python train.py --encoder_arch="densenet" --model="model that answers yes/no questions on an image's attributes" --dataset="rendered made-up planets" --train_examples=195000 --image_size=48 --crop_scale_min=1 --horizontal_flip=true --questions_per_image=8 --encoder_norm="batchnorm" --encoder_activation="relu" --encoder_depths=[9, 9, 9, 9] --encoder_kernel_size=3 --encoder_stem="deep" --encoder_growth_rate=16 --fusion="cross_attention" --fusion_encoder_width=192 --fusion_encoder_layers=10 --fusion_encoder_norm="layernorm" --fusion_encoder_norm_position="pre" --fusion_encoder_activation="gelu" --fusion_encoder_mlp_ratio=4 --fusion_encoder_head_dim=16 --fusion_encoder_fused_qkv=false --fusion_encoder_bias="all" --fusion_encoder_qk_norm=false --fusion_encoder_layer_scale_init=0.01 --fusion_encoder_parallel_block=true --fusion_encoder_inner_norm=false --fusion_encoder_drop_path=0.05 --fusion_encoder_positions="rope" --fusion_encoder_cross_attention_every=1 --init="trunc_normal_002" --residual_init="scaled_by_depth" --optimizer="soap" --beta2=0.99 --lr=0.0015 --beta1=0.95 --shampoo_beta=0.99 --eps=1e-08 --precondition_frequency=16 --max_precond_dim=1024 --one_sided=false --adamw_lr_other_params=0.0016 --ema_decay=0.99 --steps=3600 --batch_size=64 --epochs=1.2 --lr_schedule="wsd" --decay_fraction=0.3 --final_lr_fraction=0 --warmup_steps=180 --weight_decay=0.0 --adamw_weight_decay_other_params=0
Rows from block 20 of the image encoder of a small model that answers yes/no questions on an image's attributes, named by matrix and row number. Rows with one number belong to one channel. Each number is 128 + 32 x the weight over its row's rms, rounded and kept within 0 to 255. All counts start at 0.
After each channel's rows are labels from the 100 images, of 14976, where the channel reaches its highest value: "top examples" is what is common among them. Only what is clearly more common there than usual is listed. The data: rendered made-up planets.
# conv1: bottleneck pointwise conv (encoder.blocks.22.conv1.weight, 64x160x1x1), inputs 0-159
# conv2: growth 3x3 conv (encoder.blocks.22.conv2.weight, 16x64x3x3, transposed, each kernel summed), outputs 0-15

conv1.36 [123 145 131 135 114  69 123 131 190 114 241 165  99 152 122 132 131 115 156 103 173 167 146 149 115 101 113 110 139 150 100  87 153 130 148 124 133 119 203 107  91  98  96  96 139 157 194 141  75 134 192 143 103 151 146 121 126 101 101 161 162 113  88 130 132 123 130 160 112 102 110 120  92 183  95  86 133 193 139  93 108  66 100 131 160  94 143 126 134 139  92 119 173 181 214 121  91 148 150  80 118  80 135 120 152 141 148 105 111  62 136 131 129 130 135 131 145 191 118 111 129 215  90  80 101 118  88  95 131 114 128 124 123 133  97 189  19 104 122 159 126 107 143 140 150 145 106 111 112 131 171 144 116 176 123 133 161  82 151 124]
conv2.36 [131 160 141 170  64 156  93 137 177 150 163 132 138 181 117 133]
top examples: crescent; ocean world

conv1.5 [108 107  86 128 103  75 116  77 154 156 121 190 206 124 114 129 114 100  61 152 108  84 120  99 109 126 112 135 111  97  84 156  98 199 161 133 127  98 103 130 118  65 103 103 158 129 184 107  95 127 163 136 117 121 222 121 121 141  81 118 123 133  94 109 162 123 112 104 148 111  83  76 167 116 136  65 134  76 113 166 108 105 173 152 102  59 132 134 128 143  73 143 110 106 120 105 128 155 127 147 109 177  87 152 128 138 116  77 118 116 127 109 106 108 106 139 137 109 155 107  93  35 158 103 113 164  99 140 139 125 122 164 165  79 140 124 145 138 106 134  96 120 141  97 132 152  86 141  74 186 233 151  85 120 135  56 131 129 165 114]
conv2.5 [132 143 165 208 124  72 113 164 138 165 101 128 106 140 109 152]
top examples: gibbous

conv1.50 [137  87 177 102  93  60 105 192 139 160  68 133 152 106 103  99 152 146 106  78 124  81 140 107  88  97 141  90 132 170 106 115  99 155 164 122  81 153 111 111 157 137 129 111 110 143 121  44 109 147  89 221 154 114 108  54  95 151 120 119  84 147  91  69 126 130 118 127 148 134 138 113 120 152 128 112 152  94 105 150 133 157 114  91 156 159 135  92  78 135 164 153 125 153 114 118 117  98  98 127 167 173 120 171 151  69 113 142 107 115 128 162  83 155 117 125 105 143 156 143 131 139 127 120  84 138 160 113 129 113 138 192 144 189 131 120 186 103 137 107  88 191 150  46 189 125  56 144 142 125  51  90 152 170 106 129 130  87 149  85]
conv2.50 [146 127 216  95  91 100 125 101 128 131 119 138 183 154 140 113]
top examples: polar caps

conv1.12 [105 114 161 166 122 118 150 109  99 131 101  86 119  79 113  99 118 138 118  71 175 142 195 164 157 109  91 158 159 148 105 121 111  77 119 127 132 158 123 104 191 148 139 120 115  87  91 113 113 182  81  86  99  84 154 125 157 136 128 110 106 117  93  99 140 127 118 148  93 164 120 106 108 117 137  71 134 100 114 119 137 114  70 135 122 127 142  78  50  98 134 141 107 102 107 123  78 111 123  96 107  84 158  73  99 142  92 134  49 133 121 225 138 105 141  84 115 141 184 146 123 150 152 153 107  85  68 110 157 119 113  56 114 121 193 131 115 181  93 103 141 134 176 154 111 123 156  71 119 118 184 150 109 140 108 210 128  57 118 177]
conv2.12 [129 137 101  49 145 176 125 180 115  96 101 152 112 162 120 137]
top examples: gibbous

conv1.60 [177 153 171 109 146  90 122  96 122 103 126 125 127 137 148 135 162  58 179 159  58 142  96 136  94 182 147 106 100 153 159 187  90 150 141 138 148 169 112  76 108 163 131 189 124 136 102 133  80 124 121 122 114 161 122 114 124  93 128 169 144 128  98 134 130 141  83 168  88  79 148 113 195 141 136 163 157 168 145 105 117  98 151  97 123 106  95 132 181  88 134  92 151 157 138 118 111 184 128  88 196  90 150  98 159 100 133  73 122 193 109 100 142 166  59 189 124 123  93 141 100  90 125 111 144 118 196 147  85 139 148 152 110 171 176 153 162 171 136 127 132 146 134  94 127 128 171 213 153  78 130  81 157  94  84  86 161 159 105 112]
conv2.60 [137 144 161 125 184 117 128 155  77  78 126 164 118 163 125 184]
top examples: full; ocean world

conv1.11 [ 85 129 100 123 101 162 109 130 149 155  99 175  92  87 173 133  56 113 129  81 148 110 180  86 160 116 187  60 158  97 133 180 204 118 101 130 117 158 114 110 153  78 124 100 136 102 103 125 129 146  69 111 111 161 154 103 152 121  82  96  99  88 118 182 138 140 133  91 152 102 108 129 105 123 175 139 116 127  82 125 154 123 101 110 155  93 120 160 124  94 176 147 160 101 100 111 131  54 123  95 119 103  55 124  96 109 106 108 165  28 144 209 127  95 116 129  85 149 135 137 114 116 129 126 122  96 119 128 129 204 152 147 121 149 185 164 166 179  98 104 144 135 126  99 121 156  47  66 156 116 156  78 140 158 131 129 120 120 119 131]
conv2.11 [197 157  63 128 149 121 115 124 153 123 167 155 164 127  97 155]
top examples: gibbous; ocean world; lava world

conv1.37 [ 90 196 119 127 140  99 150  97 104 125 176  91 161 150 134 111 120 131 174  78 111 136 124  97 104 133 152 156 203 128 108  84 134  70 116 193 111 101 158 137 136 124 128 104 127 157 151 123 105 131 141 171 141 147 131 129  92  94 118  76  69 112 139 164 129 155 126 128 109  91  84 135 134 131 138 106 162 132 130 105 160 122  73 141 152  88 120 135 105 131 101 122 103 182 136  83 129 173 105  81  73  78  82  91 162 103 149 137  89 157  68 147 177 116 158 178 116 151 137 176 166 200  85  64  94  99  87  42 124 134 118  98 210 101 114 169 110  99 148 150 166 124 128 136 115 117 162 101 113  87 117 121 175 100 197 120  76 144  87  81]
conv2.37 [ 98 164 107 149 153  57 127 131 132 183 136  85 178 129 127 118]
top examples: desert world

conv1.0 [116  82 107  87 101 120 152 117 135 124 168 141  81 101 134 168 166 122  98 131 113  75 182 122 147 101  78 116 133 185 121 121 139 143 117 128 139 199 164  86  70  91 110 126 174 137 151 101 164 100 153 141  90 191 118 121 164 134 118 104 148 138  87 145 126 135 106 154  71  59 110  83  82 117 151  87 116 156  90 112 195  93 123 140 150 210 122 119  83 151 183 121 138 185  94  75 127 110 106 110  82 101  83 143 168 146 156  86 157 120 142 116 150 135 133 120  99 135 143 175 116 102  92 115 104 111 134 109 104 149 120 134 210 104 157  93 100 148 172 143 143 113 124 198  79 134 131 168 188 152  73 153 123 122  95  54 149 172  96 150]
conv2.0 [134 124 115 154 127 107 102  30 141 126 131 162 108 172 150 152]
top examples: gibbous; lava world

conv1.45 [143  67 100 131 138  84 131 100  79  71 148 126 121 130 101  78 172  97 116 101 151 104 131 151 154 112 108 192  96 142 148 132 115 113 147 132 132 149 107 113 109 155 119 161 152 101 117 145 162 126 132  97  75  78  95 131 138 175 137 146 122 180 165 150 114 159 125 101 127 126 144 113 176 131 131 176  87 156 136 132 136  94 196 153 103 103 141 148 178 111 201  73 141 145 170 110  87 129 135 104 153 129 172 107 123 126  70 150 163 165 103 123 161 113 160 166  95 132 140 148 132  72 105 115 119 110 178 172  76 150 205 135  88 127 114 140 116  42  66 116 156 178 161  31  64 125 117  86 131  78 121 161 134  66 107 141  87 110 150  87]
conv2.45 [142 109 129 125 174 171 112  56 117 174 119 135 110  87 158 161]
top examples: lava world; full

conv1.8 [109  84 121 138 119 132  79 173 111 151  56 135 133 116 101 128 170  91 140 124 144  88 115 151 169 178  86 120 192 108  79 108 138 172 168 146 156 171 134 191 149 120 173 113 132  87 146 122 103 117  88 123 119 174  68 216  94  82 107 111 139 159 146 106 106 167  85 120 146 124 154  97  99  93 149 182 194 106 154 173  93 144  91 156  95 146 131 139 128 146 176 105  77  94 146  63 138 134 127 117  61  91 157 132 139 100 109 129 138  89 139 145 117 119 127  87 131 129 164 142 102  99 147 139 109  94 122 118  90 175 134  84 128  83 135 122 187 162 103 181 115  64 124 130 112 192 165  86 175 112 157 191 118 141 104  98 180 132 105 114]
conv2.8 [135 184  94  96 167 146 169 133 127 128 121 197  81 126 146 117]
top examples: gibbous; cloud-covered world

conv1.63 [139 106  79 122 147  98 139 108 130 105 158 136  76  87 136  73 163  88 122 111 164 149 227 137  36  67  97 115  90  96 159 160  99 112 117 190 130 143 123 136 128  74 105 217  99 149 144  98 172 118 101 108 175 165 163 106 129 135 133  96  89  79 134 124  88 108  86 147  83 177 146 143 135 151 145 137 128 148 170 181 109 147  94 168 146 128  90 144  81 137 108 131  98 100 133 124 176 182 118 176  65 107 143 113 147 148 130  94 133 101  76 157 131 124 125 120 151 136  70 134 100 117  96 167 152 149 113 135 127  53 104  68 133 126 113 169 165 129  96 173 152  99 145 126 103 134  49  84  86  97 146 126 150 140 112 138 156 119 129 107]
conv2.63 [140 122 120  82 136  80 105 179 140  77 151 158 141  85  86 152]
top examples: lava world

conv1.46 [108 172 157 111 181  67  98 116 150 147 147 162 112 157  92  95 140 139 136 145 103 162  88  85 162 136 182  80 110 108 132 134  86  99 159 131  92  91 114  82 100 166 106 168 102  73 170 183 182 112 172 165 148 162 149 167 133 136 130 114 127  93 140 163 133 101 162 171  94 132 138  82 148 133 139  77 119 183  93 125 113 115 169 167 138 119  79  54 107 153 107 133 125 167 134 116  98 139 107  99  93 101  66  86 128 155 133 144 133 186 123 148 136 140 153 135 140 177  73 163 129 133 145 157 165 138 140 143 133 105 171  48 243 118 193 126 119 154 151 144 190 134 138 156 118 111  90 142  86 118 108 201  95 126 148 119 113 120 129  99]
conv2.46 [112  86  98 107 111  73 121 101 116  71  71  93 136 136 125  97]
top examples: full; cracked ice world

conv1.25 [ 46 166 155  75  66  97 144 150 116 108 167 121 133 196 107  97  99 147  85 104 141 173  89 121 158 153 128 100 121 109 114 111 138 130 146 125 140 119 123 145 100 146 184 141 150 147 138 122  89 118 109 137 158 155  86  87  94 153 134 146 108  81  91 108 111 141 155 120 112  97 124 145  54 115 110 177  95 163  80 131 109 107  90  92 135 144 103 105 146 131 154 146 121  69 129  94 152 145 144  86  89  98 166 207 140 135 206 175 138  62 201 157 131 176  89 128 142 107 159 129 155 133 108  87 100 115 114 170 135  88  47 138  93  73 112 175  95 155 159 115 114 101  80 163 142 165 122  97 165 183 109 102 128  98  86 138  90 114 157  83]
conv2.25 [138 156 155 177 124 124 164 112  72 132 157 123 183  75 140 102]
top examples: lava world; full

conv1.1 [163  58 170 147 148 170 129 168 126 121 133 120  75 154 106 144 125  88 108 104 115  88 161 207  97 123 178  88 122 102 158  97 120 125  93 153 128 133 104 151 111 105 108  80 156  55  70 172  54 105 125  95 110 143 162 125 136 105 168 130 102 141 125 131 135  95 108 126  97 126 159 164 177 124 156 198 185 104  75 150 114 147 116 157 120 128 109 176 135 104  62 106 148 161  83  91 107 163 149 166 122 106 178 120 148 125 114 104 189 136  92 105 174 105 123 123 156 110 120 124 162 144 104 157 144 128 108 180  75  75 113 163 163 185 168 107 149 131 157 177  85 112  99 136 115 110 109 142 109  74 100 167 104  89  93 135 169  76 202 118]
conv2.1 [127 112  99 124 139 118 155 142 154 165 185 208  93 132 153 103]
top examples: full; desert world

conv1.42 [176 113 120 137 153  68 159 124 160 129 159 135  86  90 155 104  88 139 122  85 124  91 106 110 106 110 146 106 155 150  71 174 139 218 173  75 129 107 105 106 110  79 114  65  66 147 162 155 157 149 150  88 150 136 170  73 182 116 110 116 147 120  72 139 123 119 142  70 116  95  78 106 149 218  68  94 103 216 162  70 140 129 165 147 157  77 104 133 144 105 179 129  85 147 115 135 157 149 126  96 151 113 138 146 138  99 136 110  74 113 140 121 141  50 128 134 144 214 116  84 164 131 101 123 136 134 144  90 120 137 121 147 104 108 119 138 126 138 149 133 155 122 122 145 179 100  85 114 119 129 141 167 133 165 120  81 112 188 140 131]
conv2.42 [132 205 108 131 114 119 128 128  99 138 140 194 117 142 167 178]
top examples: polar caps

conv1.17 [117 130 136 195 141 126 112 104 154 132 189 149 104 131  97 200 104 155  89 201 148 130 114 111 150  91  97 120  81 107  79 108 112 180 136 139 115 100 151 118  89 118  64  97 117 116 192 183 126  77 176 166 141 154 138  91  87  86 142 111 129 122 116 141 133 123 128 157 144 134 120  94 154  85 121 139 119 138 109 136 146 127 150  86  36 171 155 122 131 109 130 131 138 109 185 160 165 111 146 149 130 125 137 177 103 108 113 112 112 100 139 112 173  72  91 111 125  34 164  76 103 127  98 141 161  59  86  95 173 185 160 160  57  98 106 200 141 141 160 109  83 103 123 120 172 102 126 136 105 138 159 163  80 162 126 105 153 173 134 130]
conv2.17 [119 128 133 203 102 136  90 119 149  90 128 168 172 122  82 156]
top examples: lava world; ocean world

conv1.22 [145 126 101  87 103 160 113 100 166 180 105 131 158 112 104 106 114  99 135 101 109 106 134 153 156 157 138 157 136  82 141 136  62 112 105 130  93 135 118 134  49 139 117 172 163  84  89 183 108  87 183 179  93 113 166 132 182 129 147 135 104 136 102 139 125  79 123 102 144  94 137 119 121 131 159 148 179  84 156 121 145 171 177 117  87 133  94 105  75 110 145 144 101 124 125  64 118 116  90 153 150 111  79 129 137  98 155 140 143  90  85 129 111 159  96 117 113  69  80 114  68 104 116  96 119 136  83 121 155  75 132 125 179 101 175  89 151 193 163 198  69 118 175 150 107 179 165 141 177 151 124 119 187 185 174 108 175 139 180 153]
conv2.22 [142 122 146 179  77 103 158 100 149 113  71 120 174  91 110 152]
top examples: glowing rim; polar caps; full

conv1.7 [175 166 182 141 165 149 176 102 112  91 134  70 171 116 127 163 143 134 127  73 109 131 139 104 131 165 110 110  87 152 118 143 102 156 125 120 145 150 132  60 114 129 121 180 126  97 130 152 118 139 152 119 158 156 118 130 176 149 177 148 101  90  90 108 112 166 113 145 133 170 136  76 158  83 144 145 112 119 158 140 109 162 150 111  90 145 165  98 179 119  97 170 119 111 109 187 183 128 153 145 129 126 110 152 131 144 124 194 132 163  75 127 148  77 178 142 133 197 127 157 105 111 108 134 189 105 125  69 157 159 215 114  79  97 119  95  98 114  78 142 140 150 157 129  90 149 110  84 130  99  47  57  78  81 157 149 152 114  74 193]
conv2.7 [132  81 147 155 131 134 112  56 130  97  85 159 137 117 128 189]
top examples: gibbous; lava world

conv1.56 [150 116 158 136 128  87 156 164 170 104  88 165 121 138 132  81 143 110 121 154 144 148 122 183 102 140 147 132 179 130 138 110 154 105 105 135 162 140 157 123 161 131 116  94 102 122 130 135 128 136 102 131  95 184 100 132 110 147 155  71 160 140  67 146 135 200  81 154 131 111  95 141 160 127 142 177 152  83 127 153  59 157 135 116 123 107 119 167 166 109 159 102 103 140 132 159 149 154 113 112  78 117  85  96 116 113  87  69 122 141 133  79 140  97  95 124 110 181 118 109 147 125  85 107 114  66 108 198 168 162 220 147 107 152 131 136 121 122 124 145 149 178 117 139 137 161 117 166 132  63  69 107 143  61 145  69 188 106  20 196]
conv2.56 [148  80 116 108 126 163 120 118 130 122 125 163 122  78 149 215]
top examples: gibbous; desert world; polar caps

conv1.4 [ 75 137 227 179 127 164 128 111 116 114 106  98 132 141 147  74 133 134  84  97 123 107 100 115 136  87 126 108  84 152 136 151 163  68 155 104 127 128  99 101 150 155 121 124 118 126  68 214  53 114 119 165 183 109  96  69 110 115 116 128 187 139 169  60 129 129 154 125 118 111 141  91 127 136 103 137 146 128  81  76 129 102 112 118 161  99 127 115 116 150 114  75  97 119 117 102 149 134  63 149 220 154 123 143 126 127 136 149 107 164 166  70 147 160 152  87  81  93 111  91 133 105 131 116 154 142 124 119 102 131 160 152 165 118 115 160 182  70 110 138 105 155 134 125 122  97  94 174  60  50 136 143  67 164 136 113 127  95 127  78]
conv2.4 [143 145 210  89 131 107  62 128  92 104 127 141 132 105 113 124]
top examples: polar caps; full; desert world

conv1.28 [209 109 113 117 131 116 123 124 123 148 157 142 104  65 111 150 117 164 134 128 165 113 129 128 154 118 137  78 122 131 136 132 138 142 147 145 112 152 145  83 121  86 173 167 115 139 149 106 110 150 160 157 146  72 163  82  55 108 101 129 160  90 132 128 125 139  87  81 159 115 155 123 140 114 145  90 164 106 163 122 140 136 167 123  88 107 182 136 185 174 104 141 110 183 158 123 173 151 153  97 155 187 185 136 145 137 178 151 109 109 133 136 138 102 117 214 119 112 134 100 117 124 134 143 141 117  91 132 101 135 139  90 144 101 111 134  67 153 143  55 142 118 168  88 154 195 114  84  82 168  79  28 126 165 114  63  85 147  35 161]
conv2.28 [196 166 147 104  96 141  86 123 139  81 100 129 153 108 170 152]
top examples: cracked ice world; gibbous